config.toml
model = "encoder-decoder audio transcriber"
dataset = "strings of digits, spoken by a formant synthesiser in many voices"
train_examples = 39062
n_mels = 40
hop_length = 160
input = "log_mel"
spec_augment = false
win_length = 512
tokenizer = "word"
vocab_size = 14
encoder_arch = "tc_resnet"
encoder_norm = "layernorm"
encoder_activation = "relu"
encoder_depths = [2, 5, 5]
encoder_kernel_size = 5
encoder_stem = "single"
encoder_widths = [192, 240, 288]
fusion = "prefix"
decoder_width = 192
decoder_layers = 10
decoder_norm = "rmsnorm"
decoder_norm_position = "sandwich"
decoder_activation = "gelu"
decoder_mlp_ratio = 6
decoder_head_dim = 16
decoder_fused_qkv = false
decoder_bias = "none"
decoder_qk_norm = false
decoder_parallel_block = false
decoder_inner_norm = false
decoder_positions = "rope"
decoder_prefix_bidirectional = true
decoder_connector = "linear"
decoder_tie_embeddings = false
init = "kaiming_normal"
residual_init = "scaled_by_depth"
optimizer = "soap"
beta2 = 0.999
lr = 0.0021
beta1 = 0.95
shampoo_beta = 0.95
eps = 1e-08
precondition_frequency = 32
max_precond_dim = 1536
one_sided = false
adamw_lr_other_params = 0.0026
grad_clip = 3.0
steps = 7400
batch_size = 64
epochs = 12.1
lr_schedule = "linear"
final_lr_fraction = 0.1
warmup_steps = 370
weight_decay = 0.3
adamw_weight_decay_other_params = 0.01
Rows from block 7 of the text decoder, named by matrix and row number. Rows with one number belong to one neuron. Each number is 128 + 32 x the weight over its row's rms, rounded and kept within 0 to 255. All counts start at 0. Numbers have three digits each.
# fc1: MLP up (decoder.blocks.7.mlp.fc1.weight, 1152x192), inputs 0-191
# fc2: MLP down (decoder.blocks.7.mlp.fc2.weight, 192x1152, transposed), outputs 0-191
fc1.759:122094103167109131117135100126130139132092157142112203146063154143118084130175123065152093109113119120145130148116153197135127127148102108038190120093076094114111099096192144173132169145140141148158102129091134157112123120125177116172116092112041142162122123167123154135126130105164166138084146112162130099132199078118099167146069103135184168151146171159160101124138119157155110116103106071158131177115135088176122183119151110142092125143170140156094104138113120120102129098141128190163150186113156155144092118141103119113080122039123128149140087122187188160210118051129177096
fc1.760:107088096122094100127108134099125161095119089183131074151151180125158093156174143112097106150120142167171134108063143130157096174126147088167112144124144083139131137122115173142120174144153144096144167194180134139129210079139092121147049148074061111090087136115120106161117188101104167127175183115136067144119154177164104169012108127137082109169147128115095203175099167126159141180140100137133129184107161163128109147099112093118149108175166088138122120082141138091151117133139083139112114114125134176169156100128112130115119111075168157140137087203116159088129147102157131142
fc1.761:111127145140184132108125089073088166119103150109150149161157159126179090092187139124157093080144162143113102083114163140101082173082136183138136201107116199148121089149125158113041121167121151179143074122133118083127192151104168118133081143123088122221162110107107153115142108150174134096124130085157202141158141133149093132110142106102178098101155062088124145157147118130169149183094124134128140098161110106140135134132085143130167149145086114132155143219152125054159150134102160090143107114200133120147122098163131150146149132077168092148120108111086099141200096094105118078
fc1.762:136133128121136124125139140160110166122111165208143159153082132196120093158124130142116129101131142167126087086161114117075081162217133088084174066139163104108098109116134159142170120129153151114127096112167123134083119082089170174121099122096078074088149069135125151089149083157140081180097068130129138133114106102127093115122149133103152177123156149093173123158193166173157081145114136140123152105192105104199133105108133144142137176152187139140140064100133111149158121095158092135112189141145151092110121105163178223144091147122178076131124190162097090114150188145130090129
fc1.763:057135131130131131142136104070150137105154111104134059120126211112167125110117143124121142143144093099120120157115124119142118158152175136150127156077077196139172119078131127118145163177152148156129132099140165170178124164106106153129118107142121106129148106139073112132107160105156059154128187114142138116216121167143156138156137139110155170132148105048113180198137115147117153146116092105146122086105140142069151122165172176144169179089106111154116113173078115172094140194136100132167135146127127166044124151185118095155158084223082076137135174107115155056089148172130110154
fc1.764:114082091132132104083123161094129193132159090136197092111167156202077114162059156154070118133135119178162167094074122106114131101151112123187141125131174123169145062163123120132094144096116134055128134148164134095091152090073085131124105152109115123137135154079085156105115145155083118093086142104177074132119162145120102124086106127146135154131134165114118211190146132144097168137063130116151137137128098102076096104093143163110167100147168110167150086090125121159136140173165090116141115164148096131079145166152137126145113119081167210113150055158067136149131104084111175179
fc1.765:152167138174102132133078114096189144098158071128149094153118127101150082184088133156127115121135149096155180103135145137135102105141128147076093117123171147202101118138127126133105107185184142119168091161140183170148204110125066116093093082128119105159120125079139135186105142130101093139158131108156139133140156164137087043109113141159183125128211107144153167077122149093168178123162177138159129159102152136110136108128130192165178099161167113103190109115152185118134090118102048132135087174124130132154148141107166098161158194066174155165121076161168159106106094137147122142
fc1.766:116077166137135136114171125132152137116068078131102096140107198198115111121167111119132079119138111130133132115111090120093149108106084082146157157130039077168083100098121110113167130123182121091160174135139094093133115127184154211122065119131088151098101140052113049122120216164097152164166109100100147091073101119170119153145068104111078137150157138093132125199207088133105123123099126150124143102113142187166119107125121186114086129106079104160152116095110153127132129162077085085140182127149107168119143105116171093148100165092133109108143092094113116150158157109103104121
fc1.767:197126160116103097055126154139141142116100058169128121142079215139084122146187135116083101122117093158145134070107088110140168120144140133102141138123137090144101126117136117117097134137091136104123126137159123135151130143146141166093077107118145138133153089068088055106123195165134151124167088068124125130137135132148145152241060064153115157177108068105043073173073144092150150140107115156142207113052150159117112087097106131155102158122090151127154138146165135131163127172090107080147122119121139151187137169132109117187113127147159110169103111154150159101152174133103116125
fc1.768:133182080144105085094163153177180109140114154161156154110111059114162137120140127157126120133119104135128159156158119101047062072190086081156126148136110153077170128090129116160090117156065142111139118072123109112095116145104116098119137137077158135106159155096126144059093091065125124127140136166153091147174143069118080140217100124145163126104116139067139110107158186138117082128169086117070113129113149150156148076142116145111126176104140131115156065138186173153161138149159099069108116086116101141152089132177097087168156143082056168153133182108134135134079180098145140126
fc1.769:122114161111191168080136074145136109115171158097145131080091091152153119125129219164127169107128112107128198152134128127132141158143079128116148161180162163128161044169123126193172112098158179193101094144034137133112142155111165135149120098167178168068155142125131126111089147135200186128120063102102126180217096114169162112121136118078111087162171117108082133097114126100137199133087129138117136112161120087086101143068105139148105134104116172114123157128115123095110152111144138193103119142138099106122117113085104116112171134093090081105083101142149116116140166125074146130
fc1.770:127120128091163122128129107167106145165114128126126137120193182086111125096079092154140131112102138100070152139093161116136180102122132205119071070140156074148156119144070156110138069164101116211111141131098141131111113172142144108110115132158115101154192137096197173131153079100130108127105166167115148155108137080071163107164137148142111096164160099156164131172106153150069112146089179197085094098115121095077140085113161109084094168156149106125090096155198150096103201102102112140120145141125124219168172176127099076117154118158093093102118180138108130078171145143120136113
fc1.771:156174092144112100130099143179122130130163153098141121126158084134137148094105197145127162094084145109107127181119149102114181098101096114157175129081058203111130163166122061144088123103130094142151160163114123160155133163092117080158158140177146107104127141139132075123199087133120140123096163161120156197167105085190121167125140115104145089144121171126188135163154148140153104150136109128114083140131088128069122134124060158179067107117166135201134149065162106135109059159123143154139094159038173093164128182083157109112183143163105126147111084075091119109098126131109120139
fc1.772:144109154160163107153080108128132159086157150163078116115154049059171125112095131112137147162085110003097123119104122171138092150180108146177148106090156132081122195148131103143077119156085099100103137102100089130147075162178158096169081116153086132086160174109104174103124094123113082170117146132058104154160160141188161112150096147182090123157100106088138094117122155088155113103198063131135135129072112133171156149127135142157163139113099141184144109146139181201145095110154155096162131152160141138121118161137105145118110160166154168146100138158098092161138093177119117131
fc1.773:143093182124165077101115102091143164117136092189123103180130139174128116165127105170155099076188155166112130039166107153100078083142134140109074122111141029134143127134172155115131185093128155159092102173120135113049232070172102171121065164105086143165135143119131116113136136116128153108195166143146079115122176097162097146117123146119119163155161133168123160163118142094161126113186127157122122193116196166118128134078145132109110115141163104171084102117153120109107127146129074153110186133123150136149102174164103095157136125152119124137087098141141175165156109089117178124
fc2.759:192120176106095114173125125146145119143130179114135147150156039118144102103078148158117168170160164103141123154190103144109152103122140073117115078163135105145123112146080123086172133123096117082149141123146193135152078193129116125150119157139164107110127154104152129159107108189093039096099156148144102153123091132124139152086132146142094067169166081024104090141091093137059152153150122158085177098116159123091166104168133077089096155090156187101109150131122145079144152145139171107099069123154132205095174146129091173132095122157180144091110159140095110110130092141151105149
fc2.760:113157084140139141128110099122166096162084148106142162103156093142145133099155127134119119132100108087067109129110145152102090055104125148095133061168097150109162152054140159137110101142130190180109133085113176120140094116109105196136138144136144107158131164141133074117105071101151154112069127114155111138082097110123106120153124193129183230083145101164121037191106120134097106121117107125099140125094104096141113119116140122145175133099096115053071078184128100141128124053137111129151126154126136143058125120077107112149145078138121084108137148111202096110090181059074109106
fc2.761:136167132138104146201150191163114183140130125111134182125081078120086121131133143096133195137069120095078168136170160115054087147096116114084168144117085132155143185156074165079090131108121221142116146097067109137176100134178085129134139084138142115151090116166120098148118107096184119146118196159150178080157082090135198124159137115151140133087106100140174108121138097185134171107146123150113161160147122131130202114080147144065128127132154098082106145184122107111099092079157153195157124100137117118168142175132167145144130140153118180117132128117140100143129106131197126081
fc2.762:143103123120111134113155136120088168172166181109109191125089118132124071180095120138087130109112146084144135119175148134108102130156185162141095103088132143160118085176177084137140116128108120118140184133131158143177085091126119121169085113167205115181128032120135143120079092126114119125141177163154096193132077144060139109141151132146153125171123095140113137092126089149124130079088184095113163180160113105087118171132134174128163164150224130111134149169083160132116107194125119098105080127084104145140155168110169161068139128130085078152095143095113154151134064146161206150
fc2.763:116138095143216085138172192160106097094045161139161163135127147185055117103130189144086099133103128126179145097111131151117148159119182122133156136165136048153133141078157141153098160195190174121105085105176082151090127105135105125122077136175137127129118135085094152132169171146077156126185127136111142129126132098136056129103091114098112089109086155141058081154160116094149175088146197142098184102082133176167127171143148155090139079112136110146128125110169151121117045118109102074103107123121091139102163087113142126181109152126143090142150123124156159122116111138111117161
fc2.764:148142134152185102112086085156163127081134154118154140163132105137151152142142153130132114133124149025133082094119157109126049119174190181160155091196071105086118132142071148148082097138090181158159149106097167158156196134106102148167117132152118107185162174148155108131125114074174140107186094176099136143147087106136134127119116169082154133077159119180172055072117153120154090161064127094094127078131096118131182151129145111135063126108129078082143063144115079139084127073111170131111108101121161098136097139125130167137185124144145119132121132139179103126104132140130180092
fc2.765:105107056130194180093110142166108128097153193150119170084092108160135163104134163123136109134055176048085160097158133099093106172113166145167154087118042133123164116089120099153128107189131116140129144103108114135064142163116119120143219134139119111091134147175145162106132091083152141127104129136122150103110127075075148178164138096168130172074183167160119056130153087123143118133155158066119165120122107086116173142151107086103128130118151084111161071104119070113125140151144119103141158142139122120128106107147134188168099109145154148047123102195180134079125106084124136121
fc2.766:122143171124140081118157117069133167082102181115171173180122076078119128149163177140136133146109114116116178096159076102135162134109128147073103072122201168095141151142156134121041144156072150115137083135141120120165077099126145110140147178141181122146184190151148137134106082138112124136096110150126110096161141134133123091117165135150191122169152111172071155121083123087119152088129144147166157082089150151153147188173128121162132145134133105099123161141155122114179128145145149115193092092055177040107175101174074145091136116178118070126102105160105110118109107204109109132
fc2.767:105097134101181116162161144086095138125092208135161169120142051112152102143116112127185164124098130106090171129149098101128158145082131118083125087111146109116176126159094093142089114155146170132176066047073088074144063159123087124161173171120098153098124185100123162131134126101123118177093129164146132114134132086123070123112219162102151147102148140146146132200136095103146144114119127097147097072155113205137135172169138148151187099131087156117111186139067069134108078159124117116183098098134131078096135059125122145086101112114073117150143129120114121073133138161130105124
fc2.768:095129148120142148129146142107140086109176182107179102095162167162087122123101146105152175121143150088164126124102166136166155125058161184167084121138137164159118136081211112118141069126208129116128131119150109079135124014044114107137143099083131086123124139153135142204140183158080152103118136125112108149107130096115125179059148088119086135120091136107187097083121119151146110159096134092134152090154089119164113135125134116182162134137137137207098181147061113162126135119094092080127117123133172112126099100099121162104092149097216094147127146181118177110140092128120119134
fc2.769:181122158140112113131140167179137115087153088144140058158117148142124126103136093042094126114109072134148157117161117115142103096147134110153139179165097105084127136113109053152145033184130077133149116112130076154129078080177059112049207124116122132114130163142136126128082112130100155118148135143111066138079165133135106100215129105117136133153133090179086100150108141115135096119160136120112072127107145121113152093112182141144166150155050137112106098128087158126135168154149142120165213164152171113133119159163117115163133089126173150142168189102140194165163106122123129186
fc2.770:088108126088150068122128040142151132149147079090125150099076123118120172110148107178140085120097163148062101079114116130153162098069113058122152125108104100151081150134116101117124101100150163120128129165166076133057118176158053150149066116154158140084095148092172179138145145114131165078115105075084148101123183141161159167128117099137138091092089144078153099159143131124178133108086129119118114118090138154087102159067135134121117090177122117072135118116116158154089076177177153117168147127211170143120126112120146161093105110139128174127066105167126169137121106088125064066
fc2.771:099120143122097112079118106140114090134166081170154097176104171119136096150201142129150105132135102188179177138141088158146147143118140174184087165144104091172126114072131181113179094148146138115072037121173136082100163088098144159101123118111137136131080148104094083121134162183120140146135083133124075091128162116126118140137102128090115090094127069088077127136133095114125146081122206125116164121175199172114109108103184101124154160109062119148134183149112070123099185177072134094142155116167165114097111059168135132142133156100146125101128134093159126157097071142087162087
fc2.772:167114113106101197162148177100137116206115189120161129120204223189134095163085106153103118064092125138167104161101140147160116070097199137140079128116125161119111109180125150140133163130119150145127142107138103118158174096148162072062126139080141157137140135168100110155103172171099145118141162163160133143097123113064118095092132141140080079169179173133076126067149094101108173119113124149092120142178116118145075154165149151136134180120087177123066159114085106083139106071105115133126152181063112124079125130134111070127112100131127121070155148134146123164106155142102113152
fc2.773:141150053149191149168100115173150144170138131097150138131135121141154148145143113086050164153071132068085093184088101121111135086084045090132176087145114192148162165095119104153086064192098154120126139115122161142155027128121067155153122150141122113130141166130113164084115081094144147119152155107148070114101137131102109098132089151148126168118206158139172077151097141170105118133138123088128129064125104090147126116131104095144148149144106130064118052156080165117160156074133151109114081161176120136127168140123169168147108123112128140123110110090163107083132119122057121111